{"model": "spectrogram enhancement model", "dataset": "telephone keypad tones over noise or synthetic speech", "hop_length": 160, "loss": "charbonnier", "norm": "instancenorm", "block": "basic", "upsampling": "nearest_conv", "residual_init": "none", "beta1": 0.8, "grad_clip": 1.0, "steps": 12400, "final_lr_fraction": 0.1}
Rows from block 4 of a small spectrogram enhancement model, named by matrix and row number. Rows with one number belong to one channel. Each number is 128 + 24 x the weight over its row's rms, rounded and kept within 0 to 255. All counts start at 0. After the name is the row's rms in percent of the matrix's.
Before each channel's rows are labels from the 100 clips, of 14976, where the channel reaches its highest value: "strongest on" is what is common among them. Only what is clearly more common there than usual is listed. The data: telephone keypad tones over noise or synthetic speech. In brackets: how many of the 100.
# convs0: first 3x3 conv (model.mid.0.convs.0.weight, 192x192x3x3, each kernel summed), inputs 0-95
# convs1: second 3x3 conv (model.mid.0.convs.1.weight, 192x192x3x3, transposed, each kernel summed), outputs 0-95

strongest on: mains hum (93); number of keys: 1 (31)
convs0.66 071 [101 161 136 161 109 112 138 113 117 127 177 146 132  74 145 100 114  88 148 152 132 102 120  91 123 122 165 144  71 115 101 129  97 103 109 165 121 110 128 123 138 147 114 129 132 110 112  71 121  83 114 180 153 127 134 134 142 110 111  77  64 139 149 156 108 113 149 101  84 123 158 134 148 110 146 121 196 162 112 141 113  99 143 110 114 142 141 157 102 182 141 121 132  96 125 110]
convs1.66 066 [148 132 115 112 117 167 134 119 124 135 122 104 147 111 112 214 123 118  75 108  85 103 129  99 197 144 139 130 120 105 168 123 146 112 123 149 122 127 154 116 127 129 183 125 106 109 110 124 196 168 166 123 165  94 120  89 165  87 163 130 169 161 123 110 116 134 140 133 159 113 146 154 139 145 130 125 147 108 158 123 124 116 118 110 168 116 144 114 185 120 132 121 148 165 115 121]

strongest on: mains hum (59)
convs0.103 100 [117 160 155 127  66 112 103  87 114 141 137 119 134 136 152 101 109 146 119 167 118 176 142  95  97  98 114 125 129 113 151 140 148 110 114 162 144 138 150 152 172 124 126 132 137 111  99 133 142 126 155 127 107 136 115 102 158  98 125 115 126 147 136 158 135 104 114 125  58 156 158 164 120 100 171 173  89 174 127 126  94 114 154 126 158 155 109 177 141  76 186 141 124 116 137  83]
convs1.103 091 [128  72 105 118 112 134 125  80 108 101  78 118 105 105 107 140 126  95 113 107 116  59 100 119 149 128  78 133 169  96 106 113 117 129 125 122 109  91 106  61  86 106 125 113 131 114 125 146 117 128 129  74 142 122 133 126 137  94 117 118 142 128 115 113 130 123 113 114 116  98  59  78 105 121 112  96 117  92 118 123  96 140 109 137 131 106 127  81 124 113  89 126 124 135 109 104]

strongest on: rumble (58)
convs0.32 057 [ 99 121 123 124 114 115 139 150 117 115 153 122 110 123 134 138 116 148 107 130 127 136 141 171 137 181 137 130  94 133 142 116 138 145 152 145 154 102 158 159 137 124 148 121 130 113  79  92 144 122 151 132 114 127 126 110 126 119 111 142 112 136 107 136 105 120 152 113 133 152 156 148 110 100 162 119 143 169 171 124 162 148 119  60 117 126 127 170 106 137 162  82 143 115 145 120]
convs1.32 060 [113 137 137 123 115 135 142 137 104 139 141 131 135  98 120 124  98  86 117 127 115  51 139 124 161 129  71 120 146 142 112 133 157 120 116 138 161 137 108  98  86 126 112 118 114 111 117 152 119 137 155  95 155  95 150 120 153  62 110 155 145 158 129  81 111  93 137  87 182 117 117  85 141 115 141 133 146 115 105 161  86 126 120 111 161 136 160 121 136 140 109 117 165 157 136  89]

strongest on: mains hum (65)
convs0.54 100 [122 162 149 124  74 118 108  83 109 133 134 120 128 128 153 108 114 144 117 159 119 176 137 101 101  98 118 127 123 111 147 136 143 111 117 161 143 139 157 155 173 125 132 129 138 104 100 128 144 125 160 128 105 134 121  99 158  95 127 118 124 146 132 157 137 111 123 116  65 154 164 171 119  96 179 169  94 183 126 128  97 116 145 123 152 150 115 186 138  82 198 137 122 119 137  81]
convs1.54 087 [128  70 107 117 112 134 123  95 106  93  82 125 108  97 113 138 123  89 119 107 118  49 112 119 153 128  69 138 175 112  99 114 124 127 123 124 113  98 104  69  86 100 116 109 136 104 132 152 112 136 132  70 145 125 140 133 141  94 112 125 141 136 113 110 135 118 111 106 122 100  65  74 100 119 120 102 116  89 112 126  90 140 113 137 132 108 130  80 124 115  93 118 130 135 111  98]

strongest on: mains hum (68)
convs0.141 083 [ 98 155 159 127 101 111 117 146 124 125 159  84 100  99 133 122 112 105  78 160 111 104 107 144 119 128 128 126  85 123 108  94  97 128 128 149 147 117 137 125 147 125 144  94 117 109  89  72 102 112 125 149 110 126 105  94 128 130 127  90  77 131 100 158 120 108 125 108 147 162 150 150  97 115 157 150 129 167 115  94 163 121 158 108 121 160  94 170 106 117 168  72 137 114 140 135]
convs1.141 066 [129 115 105  89  98 145 132 102 109 113 119 115 126 131 106 136 118 108  98 106 101  88 152 149 145 131  68  95 128 118 120 135 192 118 125 115 130 149 110  93 123  88 116 153  97 109  97 185 123 171 174  98 125 107 124  78 148  82 118 139 157 138 126  74  99 116 123 114 167 125 121  97 127 117 152 144 107  85 111 152 107 128 102 100 138 101 138  86 132 102 123 118 159 139 113 109]

strongest on: mains hum (40)
convs0.89 092 [106 169 135 146  96 122 129 146 104 123 175 118 128 115 153 112 122 120 117 146 123 121 101 155 111 142 133 148  88 114 150 120 107 119 140 155 139  91 169 135 162 143 128 127 150 122  75  69 156 110  99 148 128 127 128 118 143 108 116 121  94 141 135 160 143 122 148 118 113 160 166 155 135 104 154 155 176 172 141 130 164 132 136  73 121 138 129 164 110 163 178  89 127 126 135 108]
convs1.89 070 [132 114 106  71  99 146 142 126 164 105 108 135 130 153 116 138 108 154 106  99  91 133 146  94 165 153 141 120 156 142 107 133 170 122 129 136 127 139 115 144 128  86 101 108 109 148 140 160 120 201 177 149 118 104 115 103 152 131 113 141 148 144 125 113 112 112 117  96 176 122 118 115 116 131 131 122  92  73 125 130 119 145 114 128 144  99 115  81 146  82 114 118 192 159 114 108]

strongest on: rumble (61)
convs0.69 050 [ 87 126 132 129 117 110 154 148 114 123 157 115 114 110 143 117 114 131 106 141 127 127 139 167 146 167 136 128  90 133 128 115 136 135 136 150 164  90 131 158 135 126 138 116 126 107  86  83 119 110 145 125 112 118 122 113 125 122 110 121  95 136 108 138  97 113 144 110 146 161 161 150 113 100 164 120 143 179 154 121 167 136 124  76 118 135 122 178  92 130 163  76 155 111 148 125]
convs1.69 055 [115 136 132 121 113 138 148 138  98 138 136 130 130  97 113 129 104  85 119 121 109  51 142 126 163 134  75 115 150 144 121 129 155 127 124 134 159 135 109 100  85 121 116 117 111 116 112 150 127 138 155 104 155  87 143 117 154  61 111 150 145 158 125  78 111  96 140  87 183 112 112  84 141 113 134 130 141 113 111 159  88 134 114 111 161 131 155 117 136 133 103 121 173 160 131  96]

strongest on: rumble (40)
convs0.106 073 [115 155 140 142  88 134 139 109 105 119 162 136 133 124 137 121 130 133 124 140 134 135 115 148 103 164 135 144 107 116 166 128 126 133 151 153 141  87 157 134 153 140 149 134 147 119  85  93 172 124 112 144 146 139 138 110 145  99 129 125 102 142 142 146 132 131 161 133  64 146 164 150 135  89 146 147 192 156 153 140 120 140 142  73 116 139 139 150 121 177 159 109 131 131 142  91]
convs1.106 051 [105 131 107  84  90 140 146 137 150 116 122 126 133 112 136 159  78 109  99  96 126 100 138 118 182 132 115 111 131 153 111 135 175 110 112 155 126 146 135 129 112 117 128 107  71  98 134 158 123 153 167 119 141 123 128 104 164 104 114 102 122 156 141 118 102  85 137 106 215 110 147 123 146 137 141  99 126  77 128 144 130 126 106  96 160 102 134  94 149 114 117 126 178 136 104 112]

strongest on: mains hum (66)
convs0.135 078 [123 153 150 132  75 119 110 102 134 152 140 116 135 135 159  93 117 144 114 161 126 180 140 102  94  93 112 127 117 110 150 143 150 117 125 169 150 122 144 164 163 138 132 133 140 100  97 130 132 117 160 101 112 147 129 105 166 117 124 108 133 148 136 176 135 114 125 127  88 165 161 163 120 114 181 167  84 182 125 135 126 120 137 140 161 155 117 183 140  69 196 134 116 128 142 105]
convs1.135 088 [121  86 111 124 114 129 123  96  96  99  95 120 104  92  99 133 118  83 124 108 132  42 107 125 145 127  68 133 164 114 103 113 116 123 119 119 118  98 109  66  80 113 112 114 132 103 129 148 111 125 115  70 144 123 144 138 133  83 113 121 135 131 112 101 131 115 116 105 119  99  72  73 106 112 121 102 123  93 117 134  95 136 111 126 125 112 138  83 121 118  86 117 127 127 113 103]

strongest on: mains hum (48)
convs0.67 078 [130 136 141 169 111 135 147 131 108 137 132 133 110  89  96 131 139 103 134 137 134 104  88 145 147 159 157 156  80  97 127 101  70 134 146 151 138 118 129  92 117 167 122 116 140 129 124  53 136 121 105 161 144 103 132 133 142 120 135  80  61 147 126 137  95 140 139 125 139 106 120  96 148 141  99 134 172 108 133 126 157 123 149  83 105 137 122 101 116 162 101 103 157 118 140 162]
convs1.67 087 [129 142 112 102  91 129 132 122 124 104 150 150 159 165 123 143  81 159 153 114 114 192 146  86 126 134 139 114  98 139 128 161 171 129 140 147 128 154 162 156 160 110 142 132 121 152 130 163 126 166 173 117 124 106 121 136 143  99 111 134 152 153 170 129 115 100 154 151 117 173 149 139 164 120 157 149 126 101 149 134 113 126 115 105 155 106 130 121 155 116 153 158 154 140 105  86]

strongest on: rumble (79)
convs0.152 051 [ 93 121 125 135 110 113 147 145 116 123 147 115 114 122 146 125 115 143 102 131 139 136 136 171 138 183 144 133 105 130 143 116 139 142 147 157 158  91 143 158 144 128 136 119 131 127  84  94 131 124 142 142 110 134 135 106 124 121 102 141 111 144 108 138  96 118 156 115 129 150 156 150 124  97 160 126 145 173 169 133 162 148 120  64 116 126 140 174  94 137 165  81 157 114 147 120]
convs1.152 054 [114 145 132 123 125 135 147 139 105 138 149 129 128  93 124 140 103  86 115 123 108  46 134 127 186 135  83 124 147 141 123 123 153 132 127 140 160 127 122 107  79 126 127 111 115 108 112 139 129 134 158 107 158  93 147 116 153  66 115 151 146 164 121  88 119  95 138  86 184 107 114  87 133 118 136 132 153 117 117 151  91 134 118 113 161 132 155 123 139 140 110 119 180 158 134  91]

strongest on: mains hum (78)
convs0.59 081 [102 143 149 132  91 106 109 153 138 129 152  77  94 118 136 125 110 129  69 150 113 106  99 157 108 139 126 135  98 107 123  87  94 133 136 153 138 112 145 120 152 124 146  93 120 125  78  79 112 117 130 152 103 134 105  86 130 150 119  98  95 134  98 168 121 108 126 127 144 153 144 149 101 126 153 160 121 162 138  92 174 127 153 106 122 147  93 161 119 115 162  70 131 112 134 146]
convs1.59 073 [130 125 107  82  87 142 123 100 115 112 128 121 128 150  98 135 117 135 118 108 103  99 145 131 136 131  79  96 118 113 120 140 203 118 129 122 131 141 117 110 144  81 123 155  94 105  97 195 118 172 183  92 109  98 125  82 140  93 117 139 152 139 135  80  92 118 123 123 153 125 124 111 120 122 150 148 106  90 119 149 101 127 105  97 137 101 136  94 133  96 139 111 161 129 118 113]

strongest on: mains hum (81)
convs0.187 073 [ 98 146 147 122 103 109 123 144 126 116 154  84  91  94 126 131 111 112  76 148 111 103 106 145 121 138 126 132  86 119 110  89  97 130 130 142 144 119 137 129 143 124 147  97 121 102  87  65 112 112 136 147 107 117 105  91 124 127 125  93  72 128  90 148 125 108 129 101 148 157 152 149  93 112 158 140 130 167 125  91 160 125 148  98 113 147  92 166 102 120 165  68 136 111 137 132]
convs1.187 067 [127 125 118  89  94 142 132 116 110 119 132 118 132 130 107 135 112 111 102 116 107  79 156 143 149 127  67 100 127 132 117 141 197 114 121 125 141 149 116 103 128  91 115 150  97 103 101 188 115 168 176  88 127 104 132  78 149  83 114 144 151 145 131  81  98 111 125 113 172 131 129 100 128 118 158 152 114  92 109 158 101 122 110  97 144 113 146 101 133 112 140 107 167 136 120 101]

strongest on: mains hum (44)
convs0.26 084 [118 161 150 127  75 117 118  94 136 146 144 121 139 135 158  92 118 148 118 159 125 176 141 109  96  88 118 121 106 109 150 142 147 111 116 169 153 127 147 156 162 133 129 136 133  97  98 126 137 111 153 109 105 153 125 111 169 117 123 111 135 144 139 174 133 115 130 120  86 166 162 162 120 107 178 165  95 187 128 133 124 113 135 128 156 156 118 190 130  82 198 132 113 122 146 101]
convs1.26 086 [124  83 113 121 114 131 119  99  92  98  95 124 107  87 102 135 117  78 120 109 127  42 117 123 146 129  64 127 165 121 104 114 122 123 120 115 121 105 105  68  82 110 109 116 130  99 126 147 114 132 120  72 148 116 141 139 136  80 112 125 135 129 111  98 131 114 116 102 123  93  77  72 107 108 120 102 123  94 114 136  98 138 113 125 127 112 137  85 122 118  79 118 127 133 115 103]

strongest on: mains hum (78)
convs0.153 085 [112 164 132 147  95 125 132 149 104 126 186 131 130 123 148 100 128 127 130 138 114 121 106 159 111 149 136 151  93 116 163 121 120 126 148 162 143  87 162 141 160 141 123 129 152 134  73  82 163 110  92 138 146 139 121 125 150 101 114 136 101 143 142 169 142 129 162 130 106 158 164 150 133 104 158 149 182 164 144 128 167 140 134  80 129 134 127 149 117 171 171  93 132 130 139 105]
convs1.153 072 [132 112  96  80 105 148 157 125 170 118  92 119 123 180 116 129 112 183 106  97 105 146 126  81 142 157 163 121 140 144 102 137 157 126 133 138 121 121 120 145 120 107 106 113 104 173 138 149 119 191 161 163 100 110 116 103 133 135 122 136 155 145 130 113 103 114 118 102 169 112 120 108 124 134 104 116  88  70 126 128 112 145 111 128 137  90 111  73 147  78 100 130 185 153 115 117]

strongest on: mains hum (73)
convs0.179 100 [113 170 155 121  75 113 122  87 126 137 150 124 140 135 156  99 120 151 120 163 123 168 142 115 105  92 124 116 104 113 153 140 143 112 113 164 154 139 153 156 165 125 128 136 125  98  98 126 144 111 152 119 108 148 117 112 162 108 123 117 138 141 140 161 126 115 132 120  81 162 167 159 118  97 180 167 107 188 133 128 110 113 142 119 147 159 118 193 129  96 200 126 119 115 147  93]
convs1.179 085 [130  81 114 115 116 137 119  95  92  95  96 126 109  85 109 138 122  76 117 111 119  45 125 119 150 131  63 122 168 120 104 115 128 126 122 111 122 114  99  67  85 102 109 117 128  95 119 149 121 140 132  78 152 109 136 136 141  76 114 132 138 126 108  97 132 117 114  99 126  97  79  71 104 109 123 106 122  94 107 133  96 140 116 128 126 113 133  88 124 116  83 118 125 141 117 102]

strongest on: mains hum (37)
convs0.173 087 [ 96 157 146 164 141  90 106 151 102 131 143 124 151 120 106 110  82 115 137 153 141 108 122  91  98  82 145 133  88 141 113 155 132  75  83 132 134 115 121 138 135 164 110 167 132 119 113  85 122  81  80 124 123  76 139 146 122 109 116  88  85 143 150 136 118  81 122 140 155 155 151 144 169  96 110 157 153 138 121 159 152  80 148 111 122 148 151 152 114 154 133 114  94  95 131 139]
convs1.173 097 [140 104 116 107 122 137 183 141 163 109  97 102 135 138 123 135 132 152  97 109 104 104 116 147 125 160 129 163 179 108 123 116 127 138 128 140 128 104 112 130 100 104  83  85 170 167 175 157 112 182 119 144 116 112 143 102 132 160 116 140 160 154 116 147 138 137 136 101 139 113  95  90 106 145 117 115  89  77 118 121 128 149 115 165 146 116 111  86 146 110 110 106 162 148 116 136]

strongest on: mains hum (93)
convs0.18 077 [106 144 149 129  96 113 116 155 132 124 156  80  93 112 133 136 115 126  72 148 119 108  99 156 116 146 130 136  89 112 125  91  96 135 141 149 144 110 148 128 146 127 152 100 121 117  81  74 122 120 132 152 110 126 113  90 129 136 125  99  90 133  95 159 117 114 130 119 156 157 147 148 101 123 154 152 135 166 142  98 176 128 152  85 118 148 100 165 116 126 162  68 131 118 140 145]
convs1.18 068 [124 126 110  86  92 141 128 113 111 114 135 121 131 136 105 134 110 120 116 108 107  89 148 137 150 129  72  98 123 128 114 140 202 114 123 127 137 144 119 111 134  87 117 148  93 102 100 192 114 168 179  90 121 101 130  81 145  83 113 136 145 143 134  80  94 110 128 115 168 131 132 106 126 123 156 148 112  88 114 155 103 122 105  95 141 104 143  97 134 104 141 111 169 130 117 101]

strongest on: mains hum (73)
convs0.114 059 [114 150 135 157 110 127 159 104 132 121 163 152 127  95 131 119 138 105 151 133 137 114 109 140 131 150 156 158  69 108 127 126  99 130 139 154 128  94 128  91 132 157 137 128 147 121 104  68 154 101 110 175 171 127 139 133 143 119 129  90  62 142 142 152 111 135 144 121  69 103 154 119 139 111 138 128 205 138 129 134 130 125 146  94 110 135 125 135 110 187 138 129 149 108 137 125]
convs1.114 058 [125 144 125  93  80 147 144 145 139 126 147 125 147 125 132 174  94 123 102 125 116  94 134  98 168 127 118 125 118 145 129 140 167 110 116 154 137 151 149 138 139 106 154 119  88 110 136 143 147 154 181 112 143 106 136 101 170  93 124 144 144 175 143 116  99  99 133 129 194 141 160 154 154 151 165 138 129  86 141 136 117 118 121  94 172 123 133 115 173 114 153 120 164 133 115 116]

strongest on: mains hum (57)
convs0.112 093 [153 123 149 139  85 151 114 120  98 124 127 122 112 147 145 111 127 153 126 148 114 148 119 150  83 116 122 126 109  95 193 116 135 103 127 134 148 122 145 137 138 136 152 125 116 127  94 120 176 127 125  85 109 130 129 123 154  91 146  92 131 132 128 169  60 129  96 161  94 109 117 132 123 101 104 183 125 114 183 127 159 103 163  98 130 148 105 109 156  96 124 129  85 144 153 120]
convs1.112 089 [ 94 147 117 128 162  82 103  95 148 118 175  97 137 136 107 118  70 145  70 135 113 191 132 147 154 113 151 135 106 114 114 130 117 119 119 166 114 138 151 117  94 140 128 107 139 121 120  95 107 132 102 148  91 136 110 102 116 115  98 102 110 142 133 142 171  84 197  76 108 142 134  89 163 120 128 118 157 132 126 139 136 124 112 113 153 117 133 128 124 164 119  89 127 112 100 111]

strongest on: mains hum (67)
convs0.128 090 [114 165 153 123  78 113 125  81 129 140 141 125 138 129 159  93 121 143 123 162 121 169 135 109 104  87 125 114 100 105 146 140 140 110 109 165 155 132 146 150 162 128 127 135 127 100  99 120 136 103 152 121 104 144 115 115 166 111 122 113 126 139 140 166 133 117 131 117  76 159 164 159 117  99 178 166 100 187 125 126 111 110 139 126 150 158 114 192 126  89 197 134 119 114 149  94]
convs1.128 085 [130  79 116 117 110 135 117  98  90  95  95 128 108  86 104 136 121  76 117 113 121  43 123 115 145 129  59 125 169 122 100 113 125 125 122 112 124 111 100  69  88 102 110 115 128  95 121 150 115 138 131  72 149 113 139 137 140  79 111 127 136 126 109  98 131 118 113 100 123  96  77  72 102 108 125 105 120  93 109 133  92 139 117 128 126 114 134  89 122 115  86 116 124 137 119 100]

strongest on: mains hum (42)
convs0.55 113 [123 170 158 145  93 125 110 108 116 135 138 107 130 120 160 125 127 143 113 157 136 171 128 143  97 118 137 154 118 100 163 136 130 119 133 165 143 127 173 159 179 146 148 131 161 110  92 118 166 132 152 147 120 139 149 100 148 108 134 124 127 157 137 159 149 126 141 139  88 138 163 180 140 118 171 174 137 172 141 145 125 126 156  91 148 158 139 178 151 122 198 132 115 126 146 104]
convs1.55 079 [127  67  99 120 128 143 114 104 153  92  82 144 124  99 126 127 116  97 135  94 108  93 141 108 163 144 102 143 176 157  90 111 130 132 126 131 113 135  90  84  99 101  97 111 145 110 158 148 103 163 143 118 143 117 124 151 149 128 104 117 126 138 117 124 154 116 117  91 143 112  87  80 107 140 131 101  98  62 106 116 110 155 102 148 141  95 111  77 112  95 108 128 173 144 109 116]